A small self-supervised image encoder, trained from scratch.
Training: muon at rate 0.0024, 13800 steps.
Rows from expert 7 of block 5, named by matrix and row number. Rows with one number belong to one neuron. Each number is 500 + 25 x the weight over its row's rms, rounded and kept within 0 to 999. All counts start at 0. Numbers have three digits each.
# up: expert up (model.blocks.5.mlp.up, 8x384x384), inputs 288-383
# down: expert down (model.blocks.5.mlp.down, 8x384x384, transposed), outputs 288-383
up.311:499475491536533486516455466518523451525518472513548488510492553516504515519461521498560533502502476524487482541493480512528496511508480526534489507507545473519503481529486464516469491503462525485463514524523475497508511484518447494482533457469468512505513528524515485453539486542516462531
down.311:504491483470523505492511508530524511505485492510438502490507498481480465506499535523500498493538497495479486496490518491524557473489501505469490495516467504535514526488487544478523476508504525504515483476450503500497471521462533541460468539514473532477468517506543488494501552510464508454
up.312:513475521512488498502493543534481515507524486477516511550492481501478479499520438480524514489470495545488504510505487498518532524536493496568492522516511480457526482550513504498519489499493507506511444472471442517488485466562504525488492505510501426481468492507498473532460504481548492521
down.312:490489500471520525493504490512470511513573525482482512501450518514522498465498507471493484515543504486483473503521474489517470504503534488486491497461493518501517471461492509464498484498528492508516513459502476436485492496516517518514467497493511538543491489488504501499495504541545518518
up.313:498492475506502459504460515497512566488514452475512506504503524488508464476489489517532532499475461483481511517509485508493463527495530493526531486492477513509477493500445462445494509509466526498469500535500469497510484500501518476464499463499530500484477514476573491494491550484526505518
down.313:519511464505533514502476503479531486508517450501501508467536546483460505498491476491531481471518459510478487520496432509511550437467557513423508503493534495497507478500511556485493503478527482542518482480479522478485510492446520536496459521495526488439480488498557524501463488497453519448
up.314:504514517484457487524459480521513469486487517543534537493502507485500524475492485476519535541459479480519479522488467514494469506500484481462512488518505508497503491525546482482462553449471459506540508530505497487467458494545490466516425491510505452519530503509552547492521508475486483537
down.314:503468479512526518526500504514466497519479482524499507519511515512499504472536510523516511484495501460473514511513491520511477521478502506499499456515487476468496550482473479539526505549505523491488497482457483482535517501497474478512514492558509493503548462500565483469508497479460541462
up.315:543468506542532501482488482502528514517520492497495492494541489521495472531501486465521487526474466476514499446532511503457492491469543510533467485522499538504515487526522534513498523468463507455515488561492483503442521477534469484516464500499519451511521524504504495514512493522502472488
down.315:493532523514512555462501492494530459511483468501522539413535481482501508552552465491505488498473466486500492517482486497495458522571495473471513466516473472531496516550490539534457481499470512480499485527486452493440503503467478505518499499514474503509463488489525514507444492471467519432
up.316:499494543470472473508446506478455531541469522479529534530502457505470504497529449463512562485522492487524449546504477523520528503500545483464496482504514514477545528510505539500518484513494495486494535513531523563489483481468490510472518445495527528486447544534490526516482462481479465504
down.316:509531513542492522515545460482515476491526451498478469481457485530473492467502485510485471455530487552491470500501519486489484497529503561491477490454464530507495483521525514424543475512492527532505484505547479452499491488507482506489463484526550512465470439461455516486482505484516503476
up.317:496479533509514508563536525536474459479514513522512520489505517514483489496456479538518504460470493475501470459483502442495538473455515526526518482466504501506540503489478509526469423504499499492555506496506460506487514459478488516492495507525489490513482544493504494494486482511553498506
down.317:506512458524540513493475505523502481481489525513485536507520534548495528521535486520524507503522545489487500524537467534494507533496499461463480507460490507479519483524486532490500506498499519487495471503503482530466488535495464525547500564474492514510516495485504492461496525554488526527
up.318:482504562511544522471519457519472502513539485498463464499502505504513484503504493513484514513516468487512521527498512508502496523494489483449493521485519504478522477496513504486523449517478520535549457521532501473474499487498489534522540502515472500526484511484467472524489502528527451512
down.318:484528504532477551520502490539509496500525553534495526508456456523482513490499525461461524499470489493504465510543502468476486459501514525542521512518515475483552551514493544516513480488477460493498524502494506480536503497528507520498495492513480528535481538499527502457500507484510523505
up.319:470486526536515519539457456505498482497461514479512534551525525534466498457478529471531470483475509534483449499503447499506506480526473488561489541493483462512515503488489483475519471492467522508513493464491480557532469481481508526509466469453491505522505506418538502554513491507538486494
down.319:479485496492517503451495439534518481510518505527485492515476554489523472505475513499496504504527496497497502461525496478486511483481495514484537529479455519468478483501429516495499502494527491460565532478462510419445529491492498560507484514555464488502519538528502497515487508532520492490
up.320:470490520528502556475484525492469552486508516561476474487531505468495516511536463482486505474515496485537519530563533476512517464515515483481530520524490494529485480520530503504481520496479507505530519526483516496526476522535526448469465519502561471495484473534515476520461511536497469476
down.320:542519509530534546515502532485494465456517488528487502536484471489483493517535521492520504509525535542509524464556472478490503560536467480477487483472508491507525435491473509513501448479505503500522524485511506497484503524523498476519525505506508493506502530478529518503513481468522489502
up.321:482502516481556522498531503450492502497518508492486478490559484495500517520504490489522519490510459484502517485502471515522516498525525472513487559555516481468478510482509488489487482479503479449519478469484487497536487518501493502497515494503511480533485504502529536454485501475480530466
down.321:502496516500515465515476496485476461487516545496510497509493531481552538536522520496527541491474473500551510491537523521495469482495480500480511461514484485545543536504462539510432509517493499513546543535481497478475463487496523508483522446471525553513478478498517519467458503506518476551
up.322:540471498510495477514521512501501551477533532513525502475489490467487488491417473513518488494518536525503514552510509463483481494502498501504458522514497561499510472472498482477497532507503502525520482488519486513507496554500544501517480507448528580452501508545509486532497500484520517476
down.322:571492481518516504517509521561488475463479493490506525464522523483487519514504590505474494522473484509506523457516503535481541497523489504461498499526436504481513494487486500494506465506488528507484495489470477550496550507508451510448490466471519507510521478488467505525503489492466473485
up.323:514487467484496487514506508451467500455497528492479495518500488516511524465478497517451510460492504507467503474514518512518485452495508446528491480509525478462488482513407485533495490480509515481522487442492507481463523488469472505492533502506471501513534503494485503510512530478456492530
down.323:472468460492454528484521496515517492515475467482508489515511523478487468475465518513518520481514465508527557479522536460472489461507463458540523527524462528460468497520536514543516508511484538454464491507500504484511485506544504501482504538532513467547497501509495534540530558457482540517
up.324:456473507487526511529517508517489494505482468496493464508503502539493553490460522435468474504487508500438544545490480527518497503481510521487510539499505507520549482472495500501493519487474513504471524479491491518536521545506484483514532533483521467536491485450520487534480526504481457503
down.324:517517480520532520528513481539503505445509504487484490475509507485499461475475506515442500433498489510462479502518488505524507497434564486528508501511490515559534539515479504490517543473509526523517490531480484452523459470541458475549492473442530515500504502517484552543506491491479529459
up.325:507477476510498495475566514473494521475525512508499497498501497524487501489515443513524493508497500484476531490516513462528496471483496493477521463563524453468503549502474480504450540519477512491512529512483497484496503501490497466455523525519522492489442485529517476520508492492522498465
down.325:513490539505498487567493510476502501496497520523516544523541489501518508514546516522541532486484499458504462481528515488477485548532490463478501518475534506454536461483490537516509491515498518502527467506521519490496476533489492528483523497560498516495495527474500493518515527479524496497
up.326:481448529491541459454495460499501525496495523467473468471499489470530490507483482511532545518491533524491502501481506519518483531542507526566481518513455503524532502519504484544515505532505537505484506549541524475492522498533452490460484504529502501469549488536498529530521524528472466467
down.326:487489502506490463494520518573502472510476532517504515537494523498500492476490517463486500490533495547527469478498458522511515470475503486512493510488515483490465506524491512455496531502564508464540513510516463472504497503498518507562447518507515529515492513523474544499468491482473466464
up.327:526477488500478517502499506489456502478475467489521538506495486497542479510519515494538518478494475493477508480459505492501530484451479498502525510491486474490482511504490489492502501543451480496477509447467550530493480509482492471512510502490515484513561501526490513500493540459524498531
down.327:511544507489517496476552475502497502501517505497507512501494510560499476528504475491513482480477519482495504487487499463505516445460469506488502487554509455494478470460516582486520527561473530510492508500498501461477511503509488497490492504545505478514526491544479473452461514516523491471
up.328:507514511476511449496519499493495519530521488490488496535474480503513464494477496467479450491479483521509458484506477530477503463528496522507485517519520492497510492525485517534502467499485510515512493497509459532467491495522507478512519521495496466496512476525489523511484503488517490562
down.328:501497522452484512488502478463488474496465482461479488488492500485496512454522498482499484510491504479537540459475522491474509469512488495496519494504483497505484518508467513479526549550462587494466450476466542480548514513458491554506546495508522498506504495506495505469443484550518498449
up.329:512494477507499534479469519505501519477480520513506500470503471422486490498481443515508501532514501505523481500508481520516491491501495465524501499494539484498511525519542455496476515500538478523494466494514457504509520505504530498529494530487504485519525517517485476429517513533513508463
down.329:527505477521511552510509492503524506498489467482501507508518497512514471521505547509512521461479508483461479553526520523497469474536497543496488494518499488511478487519509505496524545522479511410496460457529501504456488479475520520494503485504466500473479489515529476508490454489494504495
up.330:488450496539529508482455536505502537497466518532508538487473497542502511500470472540526496507513498505563506506498509471517528499487514456562529512483530502526447513514439476495452463536550494511502527526539496472471481531541485471481524483483499504485480514499501499515498484523482482455
down.330:515502514507531505521546537495502485493439483501469466461516508527486478472452503512500543488506468490486475494505488505511504456510521518495506543483512502511544504484433511535503500469525509491549486491476490522512470510530527506501477565518501517444487497455486493463501515490519491508
up.331:527496507490490478501518441499525502470512509482493480538486512523500507490523466442470480508476470502486488537515517486528513488482487543524509518454513506496523464509504490525487503532508477518461444518526522484517534494536495521488499518529522491509464501540493511534489497451479458508
down.331:537536457495480520503495519475497431534526495501522520467505504479520518497486501541489506518562490521458517522501476552492492510497534536512499494496467530471503487473502539506508506458473498465537557480510489516517500556489499508491453477507506490527504473448495485502507506488458546507
up.332:485526487501515503478508440487482504494514482495551504505535509496482489514521517522465498516480513507517542495518533477484503442448497464492491523480503507499494475495475487523508515482496509484515476517502481495481536518538505461477487468475485456520512500504533505491547498514528535535
down.332:469495483530507483474498503525520546525508475500483517512501473508475434513472555487522528497461495476478493490492514462497547496475436513525547492516488487483487480491482489526539503500512524497520501534488534497462522478493481515481501508476470529492493519499548516490532507500512479468
up.333:477527520483527491486481490498480491558479513501472504481524484554495502507529495487483516510513529497514498502508498544533479492491472506467546493473492487481500494490499500492533479504523433539471560502458532507460509469496501507518468487470524485541477470498515484493500478514498493471
down.333:482512470513516511532455481501492492506527482505510451486523496528477522486514494473500498488543453521472514495500480522494466523529503512549513482514497525517500482506466473493496544430489518467467514531488472503518480507505513525513461539501501508467550509493527514493512504471488469558
up.334:447512510530515482459457458512497452554471528497535509501500569537514508498490483485493518481471447493499511522495502513466516471516520464524525538513486479498548485505501507493466509484470537524469479477513458466532525478492537463512507521497517467504480518508509512491479506483470537561
down.334:500467475454482503513478528481517493505456485467482537462484506555466465519523485529461508509514498528478492488495521512487536511495503564522504507486511484509523516520518479521481530492494555562493480488466514488514515454524484545576481530502485502513519468506521464516505476519505498497
up.335:488516461526513517520503481527499448517504512517517502471516517519535522522493523506506535541526506472491507534472519515510497508483491522498466481488523522514480522468506490478500527526500516524504498495505502518524506502512519482499543498513522503490469480516500509539455496487461495447
down.335:494513544514465551465489536510517518508484541498507511498524469481549528471509473518439488464532484488516503525485447509534538500531504482520476514489506493523516534501504510487483484475522535492524452537531525462501501496496434487489480537479458459527506530513478532471488486504478570481
up.336:524549491530498459513538478478522519500467502514489489544486496524497500489454511491483521494462529529466512514529466472465523509560539562498458506480467500516492496535520540512511535483498499487506524503543530483499526487504485520488533503492471460532514462519461512484500467483485478492
down.336:490516427488541519492501535503502466540516523504525526483471479485502492523486514499518479477483503490536516480485497534523500462478452480540461496546481531498492505527508492514473495530469460498486487519516482461525521524564537536510476525501503473485507544502516516524454468542537499489
up.337:499512493549475511502541526509461456491508478503503522475480544528498520494511499487493459528446512528548519500469525451498482488478497504506520510504470470519490521489480481481475497541509524493467490488492487497509485531473524520521517513470506528504478538454514496516490530488471471498
down.337:495470509480514496495532528498514498488484489473497504534485526532447514505477538496486504491538489518486521467451507499475510477496490515462500496481514481467511484480520492504502503498510510526536482514530519480560464490494526501481482507511498458482497464480498479525534527488490522512
up.338:506546466491489499503503503504508508481514529475490454468536498481497548506472537541508475542475502484506499514516514492482549502459536543477460516519481513507493502501487479496536471482456492442489467484516521470480499511493477479493489523476510510519466495513495527484490485495513501486
down.338:499500475522465519506517525519492538489502495479513507477515504442458503506461526461522465495479524475517461480522544441520491491503509497432495461517492492504490489500531502490475489491537483511528486517477507479470454503481556539445512537465534505516486497535541447513475487501490526505
up.339:492492509541486489519482514475523442490522471492482458512490470524495509541518455493507497465527502509496543508474483453510496465449518441510495481544487515572475510441517509522485498508502547442527486510514486457449476493502477480514501431454449551446522515504538528482477509534505468485
down.339:527526547481520486547509500486505542466545511498491554492467546504512473521450446515503445478538491510471467545510486524483515507508508488496491478470480515537481487494536508515475456504538517476566502498519495489527485531516527511489472467547444482494526537489528520455522567518521512494
up.340:447491521496483519476494530484490558492512459492529507488526482475429473458492547509464539491485533497527500515497500508491503522443515520464505530473468522497487486491504519542512457498463523550525490511516547527522503471485529516471556524472458518502469508513462475514502535471518506515
down.340:507460498538468523498498480452510467481478541516518475478499467537512482510481504521515518547476494517497447509499481471440482505503487504508540528540490517505567499480519506508513489513528526478494494462523471500497479499516499479509496514500510546491489503518510495478484470478514548523
up.341:501488546523491440488507470548474490500497485507489479497475523497497487524530480542518469455456501482495469506508497524467535488484526501453484543456487486496479540483507523477495509460492464495524504500507494518487492477537514492493473496565543500476479465512513503526491503487505470500
down.341:513487501489525498504523488476479509483522533453490513506514464549514498506490431562484470536514487492532507501481481502504529499537500501508485474498501526511509515484495537499505444503493509460509564503530500490479529529500517521494469556469506522505465469513482512496445516479506487477
up.342:471518539443472464466515518454492530494516484506469496535519477488527518525435464508471495519519502513488467553492482512525514481533471484495486476494505517480483520488494486509521465498444527479506449472500501460476546553467503478476545508526485479532495474495498534479490487510478576498
down.342:474497470528492475528489488477544521557490482484502528482510484489463496532549548433523542471489511485490519493482543479478492472463503484522506495521508492479502516538508507507501511531484497530524457505506469468533473514498495468492489509523541524505483477512500451466472508488496512485
up.343:528487460496497478497513485527524477462496502524511486489487456466540502485524494463514521475481530473516514500476502453487471477482551523478506515526495479502530483478510475498493508491497464450545550516501463474495505514550484533499451545490545529529507503511543498507474472542497507520
down.343:515508550500517498494477485553512481536505495527508545520510527498493504515514474527495474522531512474527471521490451508523513500451496541552477517504520477483502484506513499453504454566506544485498500495526509491493485475515528514476547478510474512443518533484509452499497533469500496448
up.344:480501536474511526455527510499476502461474489475497479511536522489480506527528464469471478497537514502493500535502454519526475557538519529478475525525466534513554480518499512487478518510509497496489459558468489484509528510475514471498492471495472487530484470523544503499492533498457509520
down.344:503494499488506515507531508464478486453520469543481538505487507497472529487540538488550563500535484529486480468503493474489479536497493506503490494525496503494465493472445486492538491517492515510465507455531479495509513509501412457502543498503498468501547478555495509566541464507514508492
up.345:497515526515519491555518479491512503490505422499497494516528467490523536512495508520538495498469542524527518511508497530513459538503534477496504518504565543537518495506526495503523510452490458494524534487456474500453473486478484525512497471493509515492521471483513513545528495498492505456
down.345:499533504494533487479537473566467471505531521524537529474512501525448467531504553509531494488492490528506453470499490490498478524476477570519486485489508484542481531480438520496517494504522521497509503503505461502473517525493468460506471483538476463524504530537537527484464511475485543514
up.346:483511548540520555493546549489457496519493469484477513520494505477541497484454474474520466538510490520520496544514466527512509523519514476509447523499510498542517475530539446518490473508516514500485484526490494510472524490531478483524508514476497514496502494487486491521480492513463470496
down.346:549517491536518502550557467509500548527491523507454440524524488504476483499491499521519494495499485513505490489491516454493497491484488478480491512537515494471492469492516536509534467502453506550555484491509535495480477492465508490542486504522546498479506504471530481516522492487465511503
up.347:509498514503491449509470487527490529444474517502520488504534448470513440493427529535466490494533482507497534465508531515514531528482490470552482530508523505505507494504515461494476479513477484473449461489503510491489520492481492489480498506480473477496506533475477466494542536528498516474
down.347:534495500496492492482524490556514504485468474494518466499520476479516490482484560515519504446466510443466477532522498461501498451504503501462498537526506449498499513514516541519556540542529455439518499481493501505521502462468500516463514534494476459506484513512517461513504511523512465479
up.348:461496510522532513513517520504450474506510495528511530464489552525521443509474481499500510461499538476553489524514432526509463464492499509539532538468517481493497449501535530480502475505501500548482498511553503514446518500520510478484504493533482512485496495506513485483518535516542519511
down.348:560468509481524480506523491502535522509509484491533567526530493471498494508509509518517478482499485496517463466458497490483549469535491498507480541532492526518482515523477481460502483505473594531466479501508497495501494535510484508511518512476443511443473520539531438547537490478467481462
up.349:514574497512532440534519492500514476486460511510548520451436503510539478471493473507490483539491521488526467482496529456513497510444531463532527459510501516495478467501518485483504534502512498517519505553533513469494511476502500579486492492515512531495493589494467536486515512523510464484
down.349:555535453498530496493529534542504519486549539452519538504476505524492505467516537527512498483519503455507511487485461541545482485480514486516488476471472511519467476532471458535511505495492488499507446523522522474506462517512468460477498545483475475488479500509517520518511490449494493500
up.350:461461485484468536518504506498483480515504486525502461502480545488513516523500481517547443466489500532506529521505520502522499503466500508530498474514557523492501541526528476548448501445494501480480499510481503445487523468517518472478486486515484539474479526550500584511493528505503501481
down.350:541511463515497481545510493506493543491432531496451518508506469484488488490509492465494518463482514537529502504539519486451527515504475543527474489486514501490546460534490459517479489502475455511553475513496487469494513480541511479522476484532499536501517498491498480487532483491545501513
up.351:470458476461464476489489472537476480528544538490470453494511517504492486487536468510474532457506518510482521494497481495514504526507511500499531520524484534479485539486468512510508430533450516489495503532531477506497491462486475511511495410497467494496522544506516500478520500484511507520
down.351:494506530537486494546544524483480408525503491528464495471531523464518545527508494493529529496473505499582454459544489528474496549452460451519489474477491508500505476521488504553495527501518520468534485528517500455521489499543519514513463497552519530520470510488485540477542509496519490526
up.352:502487467514495546514515527519487491496522546510498499515527507467506538486469525544490529499501514525482460530530490526488458483504472489519490474497460486516501502502522482481482544490520515485485471516505532515514556492465512508533462537514510502451512499505513482477522509485464505497
down.352:527500507513540475548527517501524471517480526528522549513495542488569491518503486516528531519467509523487457492507461508479502518541458479480490527531510472503518501461490550486491519477529471484518496466493488516493498533473517527534539508477484448522523506502507494516473493510457528479
up.353:488524488455515530515494476508499525498513489523511478503516512501494531488518504480443524505488525570476469521509485515497522508470526530506500519507510516475469525485501490533506553501514444512486450477528498518531489475519539492429482503492494495547466512499523512491502535469483510457
down.353:505511506490514476483529476509545502497500502492466496527495502498524526539513531514555525574417499512488474453494519509451483556495447488488519477500458461537512491498482513533481478504498480509481470465455496478510483516482528522505490442527504448540512494519492511534489470500456561534
up.354:505480524503499473479508474502502484510494509473499519502519488534482457498499492506491478481492488531455519470519511519482533501499508500511500479500502528484472498502452476491473497473503514497495537478551494507520510537486489482563533491493467483502518468488517486514456448493494540481
down.354:475453486526518500471537509549504453491492472525564538498471491470443513521536527512503530487546529496537475523476477527508490491521519500495513501531516486509502516474494528505509531524504461469462497507507488434539453523504503516499517535464500490519493527516535492477504506505450575471
up.355:476510506479481515462482508475479454508493513514472471515509461505479493512477511453485491477467495491464459489509523468481516503492480509516516490486509523544479533497524543488512530464491460505526526515516542467510520501524541455528464507522524524526544466500465476545479480497510504475
down.355:494492482490515501500531512514520486512529493481503517510488489490497519500516478490532544495495503485586526486576466494473519516548475516472526502529487458510481443516476560540546471523480519500562528490495498484500521491535523500535513498477528516506519499491518527443493478499490476545
up.356:522511515523474508498491479496490473472505484526496476484534502503484535511536491540501541517506492509524508478469515483491494469473490510505500454468486432498527488498495487482492529496501507531437487486481519514477540506490534481466537489487543480469507478488479535527444479486482460462
down.356:511508504523449544503498538476544509514485497493541508493488485487508476539461489513496508533502441487475513524506428484480539504447466506486481492508505523490492487501498468524485505499497472511496524508477522470499547521500512486486512494528491502519508406498529541511542505506488514534
up.357:495517503503464480481534500477485480496528543480481474503486503505528524521497493500472501508503518528499509497515499484477470476499505497502508463514533507501513523534474521531538508521466501454523525499513476435484519470511497530541525512538466502534534470495485472458464480550495511516
down.357:505466465513505491544492499503490516505479524459503518521490534451518510528461489448528531475462545531525494503502508491531495500489525471452488494512504451526513482527517529543487479522517522442509463509524526484535468508480530463512507533494508511545469506516501504489542525430494498496
up.358:526491520550476499489533495502525511488489534516465466505501520562518432527502500491447506477492552478461485508521502475486505486503446482561523469488482510502514499478536520525497499501463531517473545480494547536503555483496503536499537472531457479529516489465517522501492489513487551507
down.358:470507502448508484458517517500507511460558488491500540496513493496508522510523547500489496508542513501526497475479460395506472526493514551531547506520525437510498470537501495538514520521533492507517461488531478500484496513505476472518473507464470503502517482491468503478584513492546542523
up.359:494470502498499501511493496524497470521490512458522511517487482502493472493482511504521505525464511538499486531489480522521524507502473503470498526496490478494474478489524511498493504485506495478484507485508500487532534472504521412499508508467535471482534523477523528484479467450460497520
down.359:481547513500463482520526514492508484490546478451480494451515517487479486495512505489478516469490490486466450448508522507568489475522552531487449502515506500534504504509478531491503495503494515492541537527466479450487517516492514493457500507508519529514526512522473536484509473513543543482
up.360:483496517534484500509489499499476482490489523513491519458504465476470542478473501473490510522484530536494485522551460508490499500531500500494513498514464519540497512549486505475482475486514535461499518511482494537495561470508517435456475516481525470517590457510529499475514464520457529503
down.360:483502482534549515542504529551492502447465516472527485487537496486479503477480475512510483469546481492457475526575556518490520499506555512477501533502423508516479495509517540464492519508470460455519488504472493504482488474530527510529523515471497537468527493487506535515456462480543519485
up.361:527499509514471478495539578541482465449511468488488540500533523504527545508463461498497502524545545479487497528493486530529465490551501496479502508486474488498494481532566508468459473508536521488536453466465498508489492507509494543482475523529523484571552528529460545509500521497495514484
down.361:532468497514521487509521491493534584481501487443514510534499488489480509466495478473526528506516471483482450500498495537520495520484480517468485495497455507475523481492498466508478518556482479511528495488507509501465502506501486461519473469507445481496480505540552506515510498481536470498
up.362:477484512480488508479541509516476476524495479504526525522478525537467513499584462470547534493515477498510515543481519536551466486528496509521503502524472508497516522491487494525519484503488526482512537480498525484508492452474521491455487462498458535535505502463524554487529514543469464505
down.362:522494507498499468488510481494521467485524527461464529504486508502539487493534469497499494499489499539517542487547478508493490518545494541506505515508462573466495485470433500495508498491511527495533500525482516521483460567507504532552511480509515509465489512498466490528510508468469493484
up.363:505499449553513551477532519509477464494471485480468540453491486515538488484484543523476480501496505509531483470431511512493520481477475459552506486484517553478483511512479443522488470504487534519516493486474487458479534535508463507485504499539486472508513513490476524499514466501520526495
down.363:532468492491495467509493516513505551479495519479480504509501500511520537472464502497506475500502492479444493487492506446520479541509525534486495501498493514486524496522494457547494546535534539503522490483497494515484499463506529495458492518500469502468498492439512449549520496538529488514
up.364:540527507498525466529480501488509513471450517474487523533475491509522487509492497475500507510491503513484472502487542532480535464483492479444495510498490516477507496488485538546534467527498473497483548458504471543514510452497481503522524470497494471460488514461500500507537532466514544489
down.364:499532480508529479484517515510456517496513514496550463554496502462517501467490519502510506470513478520509498500495505463541503439476491519512513512464474502536494448542487522548517490521474503459470465513521479478504483522490475550466483511528504504510547532512510526463515551522536507438
up.365:482524493492484524541543480492507510503530467489502500540525455480489458498513521509509513493460482430497475518483464487464522548485513524464485527505503495475519512526506518462531510496463478509488489479527491543530474516511496522510529525467551530537531425532544507480493525507535494481
down.365:469528530505466473481517508476585477505513488518503511505486469458491460501495528475496509497492523523523469535476455504524474524469498451526517471486487507504543466460494521433511497475479502489538468470509522479514475520515451517525492526486514504522507499527517521495533490525497531496
up.366:517466501507513486487496447498531497509481510538522510503470472544493520512521466507524454522514529535501524471490509502532481479533530460492461468494568501477573500520492498506494498531490494545525453483499476479471512519505490531510504523470515521487515508522478523487470485516496502503
down.366:511488498509489482539475538498490521497511531485503524502482538527502480469499519523508522465519489538534533469486518485470455493475517518511493505473484506463528462533497467539503525495498492473529482438479549429493500538510500482465477517553486539496472491474489483485533486470531501520
up.367:510525472491518480497501531511508566488503501511472514493472498503513483489536533461521524487496501499479487528531496477512449478519514504549488524547490513467520447497498515507539459548480486520465549477491497505517495501470417511523500512505515452480489497469506460504490449527509545501
down.367:513498522480527481460534512516487490465543473528505501536511546464468519496518474511481503494544471452515487449509494490509522445512482501509524459508466496535512477514492551509517527507500509478545526556463516468515488486503497497515502483514472506473510501506500513512520551509513466506
up.368:462504492504508504541529448486524466529483523501510456499528506511463500506480544460500523486493479512486506508529513473454497538523476506443531486443525477474550449520478505451505510480493485534503496515516505453537458488469480533511532492482488470531431502476523538521473472500498450547
down.368:510506481482480539491515477532527526482537520502511479493495480515526512500511536480490549506491489514446519502502493514498466551519506482539519479529494520517496519472454482476511525543493491496497515513446470445544478525539461531503478480502526508513524472498540528509487463497496544544
up.369:506528487502504481490526525534475501505518477437502507468541479521458504512533482493479495504518577480483508502521507522482507485491462495509531516450465480490513457480477508523526472514501534450518487529523508518483473468522542502509467460495508511569525514470517493460508520536534493547
down.369:546501484513488474512488510467539504512537471502494518540507493525550519529497510427500493503508462493494460485518449509504500480501483455478490505501486526493473493489507478442498500527492490495521480531473532514526509543495510490492507466510548493467536512535494484504544497471465516487
up.370:502474535459498449515506501486543481516508515474532496538447536485491498500502515493496472511494508525477517542512528468538541529430492484534506508494499506511527496509476542502523497500515455492468493510562520544547548448449516534527534501526426490501498523474481467474453506463495492499
down.370:524550477533539507475517489546485509484515511501528447475508520484505510466505522515502510547481484470479540502479499498532514518500489499496538503507461500506493471502511510523532490517493532497508481476502458447503463504485501518487464503467481495477529465502518508490517496516531513482
up.371:503462494488501499502514535568486516497511492504508466495499460495519506497480481508493523511495521474525491529522443503539479505477475484542536489523496504512501491526502516492509488533514546477547470531498441502470488508501466489481479501500466507460491519493489492505490500483464500477
down.371:534467513531514501509501492472508479473495485519464526448510507490486489522577503472536469540544453497468484480557446531550517511524524457466454524482521463504542436469486497484510498523532497532497479500494501511473476492472497476490491507499492498508540522512460539513497520493516444480
up.372:464569511525531516465514527495498455490541485527523462466492488524516473489560485472550532511497481461533545476479505462509515497539506475510534502507509486565513474523537483500463539512514463497461445521511491485515478520507508496476473446492503516486510482499527506508541537509506512488
down.372:542524502523513539502525506529505486466513501511509495502486553509550477507521487479513478501501467530472504474482468494506507487480489498494450515502505497446461501523465533505531500545523517482509488527461456504469460508546507528524508496510456489511477527509524479550520483474475489504
up.373:538528497491479493516478506498499531510504516522498497496498519529558438474478523484531533482470455480513464536446507476505484502491484506448537497465489492503495521492488506484488540498469497508525461501492524493470494504526511524503466495460527509494431466443524471549487500520532477487
down.373:494467490487494529518444481506498519526550502487528493502514543487497509570520527507496495488496476478478470497516530503513503532498486526453499507487504510502524501494485555500457499492541526452525496525488524497495490508473546502486497513524455470551487491499523488495460492479468489490
up.374:479483497502490501477476474543507533490506436511510468532485536541505535479505477512485496502487487481534463519499467476525523536543515513532517471522494472497480498523478488497499489538500543558535511538472533493542527501493516542486427437471551509491463519450511526518514481490534459466
down.374:511519497507500570528494487518544457483478516530482500502471529536523490472512541479481517530499503562467523516515505507500486521461502522527510480437484483478512460480516507502539531484517521507510467485492505462493518529461476525504480538487504555503515446511476538512562483503497482481
up.375:507496491498477495506508512533525486497519494483528521481469477484477521517460506519565508517505488507523480503513530488502536524471498533479514494454517494477487538493480516484523510532502445508506511507481487514486500529455492492498530532483509485485521498495456469453488494481479508465
down.375:531545472515487479506461481523543512486508509542546499490478501535503516479479490468487506487500504486484474523508519504518508528475476525493499521467530538506539498485470465495478528472493486483510471493499531449465501488501523526460489491478504529469500501479539482510462535493540501477
up.376:473469532500467483446531477532509513547459482524495457519469533532512485488495529527508463461494487509474514513529491492507529450499454487507508491485470491500512472513484541505518507494485499499496509500511479530520516515493520485531503464502509465508502517491519522506471490533510483518
down.376:514527519473513500521487526505523456452561481527517521538467500510533499501490483515494479512519518482528552495549473439495474537500503477490533499495459475490486499552491482520514533493513504492522471507502497442554494494514522516490488486464440485495529516491494463535534481510488511508
up.377:531496485493533498487514496477499480527503459497495513489493496530508488486499480491504450516451526483479490486508491500502501542497481459496477538530516503497504483511482530467531494515507441528466500461545515531503494457513523500503507470475470510537425490459536465531497482503529450489
down.377:478481447506538536521517503504517494530495495536517502508505532517478485500500517499468540535512491497466514433500472527514499488479525494513499512498463469535491475503453490473496524479495468478498521498553480494523485505505491532486495529475528514454492499501540504506466502558533486501
up.378:473477462540467536500502494516465484510504484497528482460502515523507526459541531492507498501483540519508543501547494518509527463493484471512527473537505482499511478483499545494501493484515477492477539517496488529504475516593531534490464470499559503526535509540508497509454509540525479514
down.378:521502525481506490495514504521529467493505495527510498523477518529498463491446496494492458497491487522504480535506500491478506491470487476496478509482496525481490527514470501488491518517519531464541493522499464476525501489534502520538474519479419478499518484464521516513494458492538498497